A small CTC audio transcriber, trained from scratch.
Model: 0.554M parameters, log mel input, arch convnext, norm layernorm, activation gelu, width 128.
Training: soap at rate 0.0039, 23100 steps, batches of 128.
Rows from block 3 of a small CTC audio transcriber, named by matrix and row number. Rows with one number belong to one neuron. Each number is 128 + 24 x the weight over its row's rms, rounded and kept within 0 to 255. All counts start at 0.
After each neuron's rows are labels from the 100 clips, of 14976, where the neuron reaches its highest value: "loudest" is the band of the loudest frequency at the time of the peak; "peak on" is the class under the peak. Only what is clearly more common there than usual is listed. The data: single English command words and digits, spoken by a formant synthesiser in many voices.
# fc1: MLP up (model.blocks.3.mlp.fc1.weight, 256x128), inputs 0-127
# fc2: MLP down (model.blocks.3.mlp.fc2.weight, 128x256, transposed), outputs 0-127

fc1.126 [132 130 130  95 110 115 186 118 122 157 129 146 101 140 150 174 103  92 163 126 130 125 125 135 115 117 107 119  75 115 132 125 125 118 132 148 113 106 108 129 133  82  89 171 133 124  93 145 111 126  97 109  83 147 107  86 131  80 146 113 146 106 114 121 149 103 115  97 128  48  93 142 100 115 102 146  92 163 118 146 119 110 107 121 100 141 109 117 137 122 112 125  75 138 143 131 128 122 123  96 130 168 120 145 109 179 146 107 134 113 148  71 105 137 145  92 122 149 133 121  73 139 108 136 130 112 123 135]
fc2.126 [159 112 150 109 150 120  88 153 163 147 125 140 109 148  92 146 142 129 167 139 114 137 129 121 127 117 168 110  92 120  93 166 116 107 138 170 129 127 104 169 130 144 115 114 113  99 121 145 127 130  84 131 149 133  97 138 147 157 113  98 141 146 116 121 131 138 128 101 146 123 151 120 137  91 130 127  68 103  96  96 172 129 128  95 117 135 117 121  90 118  91 209 103 125 109 118 101 118  70 121 144 117  85 184 123 168 151 179 136 127 114 103 144 143 103 145 111 115 101 132 115 148 122 123 107 113 104 122]
loudest: 250 to 500 Hz
peak on: /ɪ/

fc1.21 [161 133 170 155 127 165 132 155 131 158 113 127 111 114 119 140  98 149 138 121 137  98 143 122 111 122 100 179 164 129 117 103 131 111 103 169  94  98 171 116 131  98 125 103 127 127 146 162 138 130 159 128 136 147 117  95 130 121  84 175  97 117 108 122 187  99 105 144 110 100 169 133 153 142 122 102 183 156 124 111 138  82 114  97 129  84  92 114 123 151 151 108 146 152 127 100 126 112 114 142 141 110 113 121 142 144 162 103 125 117 162 144 113 134 114 160 145 112 121  72 107  89 133 125 173 145 167 129]
fc2.21 [119  98  66 132 154  75 101 141  97  98 137 117 158 120 142 206 162 132 114  86 145 134  74 107 122 138 188 128 139 176 144  92 151 121 123 133 112 102 123 144 147 109 162 139 142 114 124 132 140 135 139 130 130 157 134 135 125 105 147 114 111 143 150 144  76 179 122 111 142 137 127 107  90 130 167 130 124 149 130 104 125 163 100 164 151 148 140 118 106 119 100 148 168 174 135 127 154 144 103 111 153 119 115 122 151 125 149 147 131 138 112 146 143 133  88  90 133 111 131  95 117 139 119 140  83 121 115 122]
loudest: 250 to 500 Hz
peak on: /aɪ/; /w/

fc1.9 [107 115 139  92 120 163 146 112  96 109 100 148 181  80 130 120 144 123 119 168 169 115 146 151 141  90 102 119 136 137 119 172 115  68 137 113 126 165 137 155  86 148 107  77 128 132 152 103 111 157 141 107 130 178 101 153 155 110 127 132 127 142  81  89 125 117 137 122 150  89 140  82 103 152 121  83 117 107 116  97 134 130 109 140 117 112 111 128 125 111 123 163  99 149 146 115 134 120 126 130 141 125 123 179 162 160 126 122 121 143 100 146 123 146 119  98 123 170 154 129 130 114 167 109  98 162 103 109]
fc2.9 [126 132 123 101 105  64 117 138 113 104 125 138  99  86 102 112 120 132 142 145 112 122 116 135 164 121 114 171 113 147 113 148 124 118 142 103 102 135 134 115 141 111 167 116 133 105 188 134 150  96 130 136 135 137  81 108 129 128 123  83  93 101 129  76 129 132 155 177 120 125  91 152 166 139 107 114 145 130  91 141 115 168 117 145 103 131 132 151 138 124 132 126 102 130 132 129 115 148  98  90 128 128 134 128 137 155 115 114  80  96 131  84 101 180 116 130 126 138 143  94 186 176 119 139  84 141 146  76]
loudest: 500 to 1000 Hz
peak on: /aɪ/

fc1.12 [130 125 120  73 129 122 207 120 107 113 155 108 125 126 151 126 147 187 106 118 130 128 132 124 132 101  91 128 157 135 126 127 143 117 178 112 131 133 130 154 133 125 112 152 119 150 108 127 107 126 126 141 138  85  67 154 135 141 121 104  91 127 118 116 108 103 115 107 102 119 127 144 107 155  64 143 116  89 127 122 118  85  99 122 115 133 112 112 133 125 120 144 144 115 138 112 194  94 121 133 120 111 147 125 102 122 125  98 132 138 133 169 122 103 132 115 104 120 108 135 117 114 122 240 139 123 138 124]
fc2.12 [129 122 171 159 169  97 139 146 120 105 109 204 145 114 177 136  94 113 160 132 156 163 117 132 133 166 126 170 130 147 124 124 165 134 110 117  79  85 127 120 109 121 172 159 145 162  85 145 130 109 132 144 114 127 149 122 130 145 164  96 124 121  99 141 130 143 149 152 142 122 116 121 172 138 160 133 120 124 107  81 139 119 139 157 119 130 121 149 141 134 170 104 101 137 193 148 135  99 154 155 113 111 137 112 131 114 141 125 135 112 102 161 154 126  93 176 154 133 155 116 145 174 136 109 128 110 135 137]
loudest: 4000 to 8000 Hz
peak on: /t/

fc1.183 [133 137 115 149 181 128 110 147 156 151 133 125 144 113 115 120 106 161 132 107  99 109 102  94 118 151 134 142  92  90  89  84 133 128 149 136 110  91 180 117 125 166 106 130 129 114 153  80 168 103 133 115 117 160 100 109 131  47  87 141  72 130 108 137 133 112 130 103 101  88 110 127 133 124  80 146 103 101  86 130 125 109 130  93 117  99 116 136 147 143 133  99 123 151  94 166 134  85 147 149  95 121 152 133 107 132 118 114  93 125 123 114 123 148 125 134 154 144 114 151 115 166 103 118 121 111 130 142]
fc2.183 [168 168 131 104 147  77 116  83  93  98  88 134 129 112 102 100 181 103 112 120 135 123  94  85 138 110  83 116 121 107 141 132 109 123 144 147 126 126  97 167 132 124 155 126 131  82 148 125 142 149 167 132 125 107 102 141 161 116 145  82 119 144 120 139 168 148 118 113 141 119 135 130 141 160 141 134 122  84  84 131 136 132 152 141 144 166 163  70 187 155  88 114 139 127 142 103 131 150 110 108  86  98 106 138  84 139 122 132 124 139 116  89 136 125 142 141 134 129 106 136  98 112  94 121 102 136 110 136]
loudest: 250 to 500 Hz
peak on: /ɪ/

fc1.83 [115 158 143 131 101 171  92 158 125 166 120 125 135 123 127 179 102 146 160 118 135 129 119 125 120 109 137 119 117 100 102 109 110 148 184  98 137 150 145 141 160  84 120 151 103 165 138 101 153 130 122 133  91 188 148 184 128 117 116 118 133 164 161 123 103 183 117 141 124 137  97 101 103 103 173 128 162 116 121 172 114 112 100 140 128 131  56 161 147 132 132 132 146 119 131 120  91 152 167 126 110 119  91 137 152 147 109 136  91 110 132 129 135 124 122 129  89 132 121 145 143 112 132 118 117 168 106 105]
fc2.83 [162 162 107  84 108 110 114 133 179 123 134  91 123 152 139  79 159 126 121 158 112  97 127  86  98 117 156 123  97 135 118  95 121 125 122 138 137 100 110 117 145 148 141 127 151 158 128  95 137 171 166 140 109 142 152 140  97 141 128 113 146 114 126 165 104 138 116 111 142  90 123 131 130 128  85  85 113 127 151 106 145 149 106  88  99 139 129 123 101 127 115 197 118 116 140 162 107 137 149 119 126  69  98  61 127 152 106 111 117 165 110  86 130 122 125 137  98 120 117 163 103 169 140 147 143 116 123 119]
loudest: 500 to 1000 Hz
peak on: /ɑ/; /u/

fc1.82 [137 148 110 114 162 158 153 135 164  99 142  78 147 142 103 103 106  88 117 151 109 109 142 139 133  90 175 128 119 110 121 176 171 165 103  87 115 106 142 141 108 133 123 109 105 120 134 153 105 109  96 157 155 111 173 184 148 145 181 115 119 109 113 110 142 122 113 112 106 175 128  72 120 100 139 173 115 115 153 117 153 118  98 133  91 120 137 118 123 129 158 126 132 151 120 149 123 118 129 151 128  97 107 137 128 149  86 161 103 135 147 150 100 118 105 130 137  70 149 141 118 169 120 111 113 126 109 136]
fc2.82 [131 125 139 162 140 130 121 159  98 134 108 104 105  60 133  87 138 137 107  96 127 138 153 107 179  86 137 121 139 127 144 115 117 125 107  94 154 129 116 136 126 148 134 137 153  87 131 137 132 138  74 115 120 122 102  99 140  98 161 160 126 134 126 140 127 156  81 176  86 109 130 162 140 135 105 120 167 122 115  94 105 123 102 110 129  96 143 117 131  96 183 187 123  92 145 148  92 116  96 111 130 122 122  86 101 140 114 127 120 124 122 121 122 116  86  98 163 161 118 136 136 145  92 117 137 157 122  77]
loudest: 250 to 500 Hz
peak on: /ɝ/

fc1.10 [128 120 120 103  99 109 117 105 162 111  88 113 149 122 151 155 135  78 132 142 147 150 100 135 100 133 132 107 154 140 188 153  95 135 125 140 130 117 127 148 112 119 152 134 101 128  89 101 141 155 162  95 145 112 144  99 128 153 113 139 108 128  95 117 145 146 173 152 157 141  88 131 143 150 154  93  93 154 151 113 126  79 146 113 155 114 126 168 135 159 160 139 145 127 149 146 131 122 121 138 173 133 163 127 108  90 171 142 142 174 127 121 138 102 126 135 127 156 183  94 129 150 144 174 146 118 182 154]
fc2.10 [119 149  57 180 127 138 109 121 111 124 145 102 108 177 140 156 163 197 102  80 169 142  94 111 155 102 131 150 181 150 138 139 153 121 118  98 108 139 133 121  97 134 111 147 139 139 104 103 153 100 144 107 133  81 152 142 158 150 123 116 115 148 126 134 110 127 121 102 115 134 148 122 112 123 130 135 124 132 126  99 110 113 163 146 149 147 141  73 135 149 119 115  98 111 146 112 125 137 140 141 112 190 139 144 114 105 148 118 100 160 101 118  75 104 114 110 151 149  76 126 117 130 123  90 121 136 137 139]
loudest: 250 to 500 Hz
peak on: /p/; /ɹ/

fc1.237 [132 122  98 150 110 209 171  96 136 163 130 151 177 114  61 106 137 134 165 163 131 144 113 141 123  95 120 141 132 109 137 130 138 139 160 112 121 182 125  94 130  79 134 109 119 107 145 105 104 112 114 156 139 151 129 168 121 130 137 128 166  90 126  99 125 141 150 119 105 181  86 107 157 120 130 102  96 128 115 114 137 115  95 127 122 120 125 142 140 146 121 167 164 129 124 163 100 122 130 124 129 163 119 148 178 131  92 147 112 117 123 101 136 137 160 124 130 110 116 134  90  90 159 103 146 117 130 153]
fc2.237 [ 93 116 122 131 103 101 105 140 141  59 121 124 120  82 120 108 120 133 116 100 120 131 120 104 150  93  79 100 146  91 141  92 136 139 105 111 112 118 115 139 102 119  98 142 115  96 166 119 169 126  95 141 159 120 150  99  91 148 124 125 163 140 119  90 128 119 106 109 128 188 143 142 122 175 147 166 131 123 138 111 108 158 138 119 147 166 100  77 158 113 141  81 139 116  84 136 110 116 148 147 128 164 150 105 124  80 120 154  92 122 148 139 156 140 123 170 125 135 143 145 110 156 130 121 129 123 148 166]
loudest: 500 to 1000 Hz
peak on: /ɑ/

fc1.169 [121  85 156  82 179 127 102 115 188  93 165  79 123  94 127 165 103 112 103 112 141 134 163  98 125 125 130 133 137 126  99 129 153 155 142  92  97 113 116 133 132  85 156 123  78 131 139 129 131  81 117  86 144 118 139 122 146 100 130 136  85 125 142 100 167  84 119 148  97 132 112 124  95 132 142  91 166 151 144  87 112 123  82 127 113 114  94 108 127 131 121 133 136 109  97 100  91 147 133 129 112 116 142 135 105 127  92 117  96 110 119 149 166 116 163 133 128 102 143 145  89 132 124 124 139 152 113 127]
fc2.169 [ 99 110 104  92 184 122 170 149  99 114 145 117 155 108 110 189 151 114  91 110 157  68 114 151 166 158 111 117 125 117 119 141 127 139 129 126 142 129 115 102 147 153 107 177 144 120 171 120 142 173  78 126 141 147 139 161 102 134 149 142 151 103 143 146 109  96 132 115 112 182 163 131  99 141 118 113 112 137  96 164 114 110 108 125 142 118 103 165 132 122  81 116 151 102 138 130 129 127 105 113 115 145 138 106 144 147 112 112 134 174 134 153 117 138 123  78 121 148 131 124 100 166 144 101 106 142  94 112]
loudest: 250 to 500 Hz
peak on: /n/

fc1.32 [159  63 115  99 128 132 160 121 186 117 115 129 161 111 120 151  97 124 103 105 134  94 124 141 131 104  92 117 154 132 129 108 143 153 110 150 111 139 145 125 131 145 137 126 131 143 125 120 142 137 188 102 120 128 128 156 131  88  82 152 159 138 180  75  93 112 102 107 139 129 115 181  97 141 174  77  93 134 125 129 107 130 108 108 106 120 145 181 117 105 133 138 152 158 114 120 140 139 110 134 159 100 112 137 123  98 127 122 133 119 132 130 104 113  74 133 111 152 114 135 125 174 128 179 133  94 117 138]
fc2.32 [162 177 128 134  92 125 126 133 129 161 133 137 123 115  85 174 142 119 114  82 160 143 153 145 106  93 167 143 161 122  91 144 107 112 140 105  95 110 107 121 101  95  95 120 107 114 138 139 130 112 129 156 154 139 162 132 103 119 108 108 160 176 118 149 133  94 155 200 139 125 157 114 139 116 123 157 101 122 132 152  95 132 118 129 131 144 111 121 130 140 141 120 126 184 117 113 181 101 113 134 171 142 126 139 137 144 140 122 148 110 104 134  91 136 120 173 101 127 114 170 112 142  85 125 169 175 141 110]
loudest: 250 to 500 Hz
peak on: /oʊ/